Weights of a small multi-label audio tagger: 29.7M parameters, 16.4 epochs.
Rows from block 2 of a small multi-label audio tagger, named by matrix and row number. Rows with one number belong to one neuron. Each number is 200 + 30 x the weight over its row's rms, rounded and kept within 0 to 999. All counts start at 0.
After each neuron's rows are labels from the 100 clips, of 14976, where the neuron reaches its highest value: "lies over" is the class under the peak. Only what is clearly more common there than usual is listed. The data: single English command words and digits, spoken by a formant synthesiser in many voices. In brackets: how many of the 100, against the usual share in percent.
# fc1: first MLP up (model.blocks.2.ff1.fc1.weight, 1536x512), inputs 228-284
# fc2: first MLP down (model.blocks.2.ff1.fc2.weight, 512x1536, transposed), outputs 228-284

fc1.714,212,188,252,247,239,201,189,206,194,232,230,247,144,248,190,175,185,129,222,217,217,170,224,178,204,219,155,186,232,195,218,226,194,197,241,201,149,178,180,203,187,156,177,186,182,173,167,204,215,209,171,156,164,217,218,204,208
fc2.714,222,221,205,217,188,190,212,195,190,179,175,241,202,240,190,200,189,183,217,216,251,232,199,201,188,170,170,181,191,210,173,221,246,278,209,200,202,219,169,196,211,204,228,199,227,152,154,207,200,154,193,224,217,165,234,213,188
lies over: /l/ (27 vs 1.8); /n/ (26 vs 1.9)

fc1.68,189,221,200,173,163,238,219,222,208,173,173,225,181,172,208,187,178,205,178,191,201,160,211,187,223,155,194,200,182,190,237,196,245,223,196,186,156,231,197,160,154,186,151,230,187,263,220,215,203,103,203,222,277,223,185,216,266
fc2.68,187,220,158,188,211,256,255,207,207,198,161,201,283,204,184,275,205,242,173,249,180,163,192,213,173,230,186,238,219,200,187,188,218,178,153,230,218,153,203,157,180,174,144,175,230,215,199,209,141,253,204,176,201,197,238,225,153
lies over: /ɔ/ (47 vs 1.9); /ɛ/ (25 vs 2.3)

fc1.403,191,197,230,238,234,198,230,228,260,185,204,190,208,220,196,184,219,223,197,217,192,163,249,221,203,217,167,181,195,180,211,216,196,170,202,247,184,201,177,193,210,255,212,225,223,220,183,170,207,202,187,262,181,236,227,213,210
fc2.403,211,163,201,209,231,254,220,196,166,263,230,237,215,175,234,223,210,198,206,208,228,217,116,190,192,158,176,195,197,237,154,119,221,243,227,229,197,193,289,184,178,188,275,152,187,207,202,215,249,200,163,201,187,195,197,217,169
lies over: /ɔ/ (33 vs 1.9); /ɑ/ (29 vs 2.5)

fc1.363,171,173,209,207,225,237,212,218,208,142,168,252,201,220,228,173,188,190,213,254,236,182,182,219,235,139,203,187,230,155,183,189,231,206,219,150,176,181,176,187,205,201,202,227,224,212,170,148,249,162,230,195,237,187,243,163,220
fc2.363,222,181,196,222,220,156,219,189,203,205,185,195,223,172,202,169,186,199,191,191,186,176,242,191,202,203,186,200,207,251,167,220,187,177,158,218,180,231,249,170,190,224,230,205,222,136,231,263,162,166,190,183,196,167,242,172,172
lies over: /ɝ/ (64 vs 2.2)

fc1.587,223,218,200,186,163,258,138,201,185,228,195,159,191,150,218,226,235,196,199,168,225,198,156,186,247,200,189,177,166,241,172,175,215,224,195,226,247,213,185,192,245,181,170,179,220,204,171,204,178,171,165,244,185,262,207,246,136
fc2.587,218,160,205,202,198,168,209,201,215,170,221,230,214,192,195,210,208,187,181,219,207,197,241,219,217,195,194,200,238,214,222,160,224,159,150,248,188,271,254,174,241,217,195,258,175,188,219,245,159,266,248,176,224,162,236,169,220
lies over: /l/ (69 vs 1.8)

fc1.50,227,284,238,187,188,170,189,199,188,262,212,198,198,189,185,155,223,191,199,226,229,191,174,204,218,260,210,193,150,172,181,191,199,191,182,213,206,221,209,220,200,214,205,196,162,168,212,191,204,228,204,150,212,173,207,229,228
fc2.50,214,198,160,191,192,148,242,219,207,188,223,214,203,214,196,204,204,193,194,231,196,229,200,240,199,248,214,179,268,226,235,209,211,170,183,187,248,226,226,151,252,182,202,215,201,206,221,193,237,146,252,272,226,163,163,178,153
lies over: /ɝ/ (36 vs 2.2)

fc1.227,190,204,198,141,194,214,211,235,190,175,189,180,187,247,237,181,155,199,217,179,275,219,200,161,198,197,156,204,210,182,170,226,184,194,204,165,232,230,217,229,192,228,204,193,165,222,208,212,197,128,238,244,185,224,214,239,248
fc2.227,158,209,185,171,176,165,187,173,187,244,198,252,178,168,196,215,187,193,240,162,186,239,245,188,180,221,157,232,231,236,201,201,181,186,227,171,220,201,198,222,256,205,257,155,184,192,167,205,215,220,175,223,189,190,187,173,192
lies over: /ɝ/ (80 vs 2.2)

fc1.324,183,199,184,245,253,178,204,208,197,210,279,194,219,159,243,234,173,196,183,197,137,183,245,201,170,172,182,204,172,263,183,258,210,127,232,195,158,229,179,216,193,192,183,234,149,201,160,175,198,161,256,196,188,200,178,214,191
fc2.324,226,172,205,139,171,218,172,245,226,175,159,230,207,211,159,204,248,206,229,210,209,207,203,179,167,213,155,159,170,223,252,213,227,261,243,222,226,233,196,207,231,239,255,174,141,199,185,187,218,167,141,217,153,207,146,198,144
lies over: /l/ (31 vs 1.8)

fc1.471,190,212,202,187,205,217,236,219,179,220,171,214,221,194,246,213,201,220,250,213,246,208,210,219,227,233,176,218,191,204,162,209,200,227,169,221,150,171,178,241,215,159,220,207,188,197,191,186,284,163,173,264,241,161,215,144,221
fc2.471,113,208,185,231,134,222,220,139,176,218,214,190,163,224,168,179,263,203,218,265,201,201,187,167,233,263,205,219,176,227,199,249,185,162,242,164,163,214,172,229,212,208,189,205,174,170,178,186,174,226,188,224,192,237,216,205,199
lies over: /l/ (84 vs 1.8)

fc1.479,222,175,245,200,189,200,231,132,189,182,256,194,176,171,195,225,218,170,195,192,232,150,224,155,218,165,189,190,222,169,145,214,192,208,243,179,258,162,238,204,205,197,242,221,211,197,214,215,205,185,205,175,179,273,202,212,206
fc2.479,144,181,185,185,217,223,204,221,233,233,158,230,187,184,211,233,304,160,153,230,256,210,198,197,219,270,197,208,187,232,242,160,183,226,190,201,168,215,192,162,231,183,175,194,224,173,151,205,204,196,187,242,214,183,119,262,188
lies over: /ɝ/ (41 vs 2.2)

fc1.138,212,146,205,192,211,223,210,263,192,254,182,127,222,220,234,165,174,208,199,201,194,235,242,240,156,253,190,165,180,150,204,209,217,241,199,172,253,196,174,216,153,216,172,193,203,219,172,173,216,165,178,206,268,182,260,175,233
fc2.138,141,239,200,215,203,238,190,196,186,177,182,184,224,213,198,254,193,172,235,183,205,194,162,159,228,207,201,222,189,199,215,253,242,195,235,222,254,223,204,163,180,212,209,227,168,198,166,220,176,218,161,251,242,197,165,209,230
lies over: /ɔ/ (30 vs 1.9)

fc1.219,227,197,217,206,165,206,171,137,215,232,217,173,222,258,259,176,182,143,184,200,200,196,226,197,173,187,198,202,215,216,190,189,257,204,166,230,163,215,249,269,189,152,161,201,213,198,227,244,206,190,204,201,173,238,187,183,205
fc2.219,197,221,142,177,215,220,187,217,226,164,202,231,192,244,199,233,214,262,218,194,184,196,211,147,223,175,224,228,203,221,172,206,246,189,188,145,177,226,224,86,237,263,212,178,194,203,212,255,243,200,190,233,182,126,220,208,141
lies over: /ɔ/ (58 vs 1.9); /ɑ/ (32 vs 2.5)

fc1.52,169,233,226,137,230,218,186,189,165,163,162,222,183,217,260,200,231,179,194,221,182,139,232,257,208,198,164,177,255,186,171,160,185,228,197,183,211,195,197,221,162,138,194,202,211,168,220,196,194,158,168,194,194,200,189,162,164
fc2.52,189,181,245,231,204,218,225,190,189,200,174,229,216,186,276,219,224,236,194,206,234,197,154,184,190,220,212,236,211,179,210,243,225,193,205,222,200,173,218,155,237,208,224,261,222,200,199,216,224,241,238,176,190,215,224,194,167
lies over: /ɔ/ (27 vs 1.9)

fc1.157,198,188,212,180,201,237,198,145,176,202,220,209,206,197,250,221,187,227,261,200,218,237,155,249,256,193,182,172,206,204,243,190,201,183,188,228,193,204,205,113,167,190,196,224,208,223,187,214,224,205,190,202,237,166,181,207,174
fc2.157,217,196,161,239,194,168,223,182,179,234,171,228,213,241,246,285,183,224,216,208,215,225,195,185,223,194,174,224,203,233,260,232,219,192,211,161,231,252,176,177,220,152,199,165,192,215,181,177,207,201,227,235,211,167,197,173,168
lies over: /ɔ/ (40 vs 1.9); /oʊ/ (33 vs 3)

fc1.384,217,229,198,220,240,214,188,156,209,221,251,233,191,229,183,219,225,212,226,134,245,234,192,192,232,170,160,204,234,195,213,278,234,224,203,207,218,183,216,165,195,200,212,212,200,190,223,177,214,190,250,187,225,149,192,184,224
fc2.384,169,190,215,196,196,154,272,181,191,243,173,191,221,212,197,211,220,241,222,267,177,229,134,193,212,193,177,242,252,258,269,228,209,185,232,221,203,184,216,227,196,187,168,172,196,237,222,205,192,194,161,231,140,199,223,236,172
lies over: /ɔ/ (34 vs 1.9); /ɑ/ (27 vs 2.5)

fc1.604,190,220,199,259,181,248,186,228,187,152,173,201,154,192,200,206,169,184,135,171,187,212,167,165,220,200,198,188,177,280,199,267,165,183,206,236,149,175,199,192,179,187,237,176,204,195,202,199,195,181,244,202,205,211,229,144,212
fc2.604,190,197,185,198,261,183,186,199,262,243,160,190,233,193,152,160,176,193,205,230,220,182,153,220,232,146,182,172,194,226,196,206,263,178,224,242,159,202,259,228,211,274,172,166,205,178,204,209,199,187,214,211,186,186,194,216,164
lies over: /ɝ/ (35 vs 2.2); /eɪ/ (29 vs 1.2)

fc1.448,193,199,237,217,171,204,255,217,218,232,211,172,235,195,164,179,222,194,188,212,257,174,206,199,213,246,138,185,191,173,135,203,182,205,219,214,162,206,157,206,184,174,172,164,183,222,195,217,184,177,225,208,201,240,212,180,224
fc2.448,196,200,182,213,185,203,233,161,169,256,178,230,219,238,188,198,209,168,198,201,188,226,116,234,212,199,221,194,213,219,214,230,173,177,190,153,201,211,160,181,209,183,196,216,181,159,183,195,192,182,204,190,190,163,188,177,179
lies over: /l/ (61 vs 1.8)

fc1.201,202,189,228,185,246,212,159,226,183,196,202,166,184,198,95,204,201,236,229,222,205,165,174,144,204,175,246,181,219,210,194,156,226,188,190,237,193,230,161,207,195,159,206,183,150,164,196,212,225,215,202,212,205,144,199,207,211
fc2.201,204,156,224,223,283,176,200,300,206,183,220,218,177,222,151,197,151,190,170,200,239,127,198,164,198,194,116,225,223,213,227,169,217,194,224,197,211,251,191,187,196,267,224,186,190,190,152,283,179,228,183,224,164,212,251,167,219
lies over: /p/ (100 vs 2.1)

fc1.446,141,199,197,195,180,240,241,180,242,222,213,243,221,223,167,220,209,190,206,202,187,227,199,194,198,223,183,173,175,130,142,219,212,154,184,192,140,232,221,209,219,177,174,159,192,199,218,175,175,204,183,192,215,218,163,258,248
fc2.446,192,184,213,201,218,196,186,231,228,202,179,222,208,191,279,220,226,230,186,143,197,234,265,178,148,263,167,189,201,168,193,217,236,261,182,235,180,199,203,186,257,132,225,250,198,199,220,240,162,147,152,176,218,205,200,201,160
lies over: /l/ (40 vs 1.8)

fc1.146,212,237,190,181,175,236,186,246,173,235,184,211,212,182,210,254,170,167,259,169,250,193,182,170,265,227,200,243,163,111,212,216,148,237,226,221,243,233,178,197,174,233,202,232,207,159,193,185,244,187,188,179,226,218,187,261,241
fc2.146,215,238,175,169,155,241,219,224,247,174,226,200,207,165,243,213,188,207,188,241,195,230,229,174,175,203,193,237,229,179,198,234,164,253,206,270,286,175,161,227,168,147,202,164,219,126,218,171,191,203,209,172,231,177,196,186,203
lies over: /k/ (70 vs 2)

fc1.426,173,157,237,253,236,132,228,265,249,203,187,219,222,175,164,191,244,231,175,226,231,219,204,222,152,222,241,273,154,193,208,215,211,162,196,190,194,172,190,225,193,259,195,174,172,222,202,218,196,154,221,234,172,200,167,192,195
fc2.426,173,199,216,252,227,149,203,249,203,181,218,181,210,194,190,226,159,170,226,203,133,208,230,191,141,191,171,204,203,275,204,181,202,240,262,177,228,240,192,145,209,213,222,237,194,214,193,255,174,178,230,213,174,203,197,172,169
lies over: /k/ (93 vs 2)

fc1.485,207,171,191,209,175,210,179,267,260,183,207,243,247,192,162,213,210,206,226,180,246,243,226,201,216,178,259,171,200,137,206,194,272,199,199,211,174,139,192,205,199,192,187,234,202,224,257,190,246,207,176,242,195,237,213,206,173
fc2.485,180,176,238,141,220,162,210,186,211,220,222,217,233,165,126,196,188,227,217,234,165,163,226,157,258,167,175,252,232,126,185,196,219,227,155,260,219,271,223,224,145,198,232,245,201,167,230,205,185,229,214,175,151,241,240,216,172
lies over: /k/ (75 vs 2)

fc1.143,173,181,199,224,202,192,198,153,178,219,251,238,191,200,235,215,168,156,222,150,182,202,182,207,243,178,172,240,235,214,186,251,210,193,200,195,171,217,185,241,236,182,191,170,200,153,167,194,174,221,238,175,189,174,195,183,196
fc2.143,188,254,150,181,168,189,248,166,194,228,193,205,187,207,214,220,181,216,178,220,241,175,188,188,222,190,133,201,203,198,242,249,226,205,224,253,223,232,197,183,197,195,184,214,214,215,204,171,195,219,204,188,245,220,191,156,144
lies over: /l/ (89 vs 1.8)

fc1.539,188,163,224,189,188,223,199,228,214,149,221,212,212,183,229,183,205,250,196,239,203,196,178,169,191,189,234,185,219,174,182,215,196,211,273,190,243,197,276,159,125,202,183,224,159,187,228,238,181,181,217,216,264,213,186,169,163
fc2.539,180,146,211,170,247,218,232,210,235,247,205,223,223,169,207,204,241,168,139,184,224,189,219,202,126,232,170,214,178,231,193,224,198,219,226,200,199,209,273,218,209,261,241,205,212,180,248,231,250,179,158,191,201,265,195,228,197
lies over: /ɝ/ (38 vs 2.2)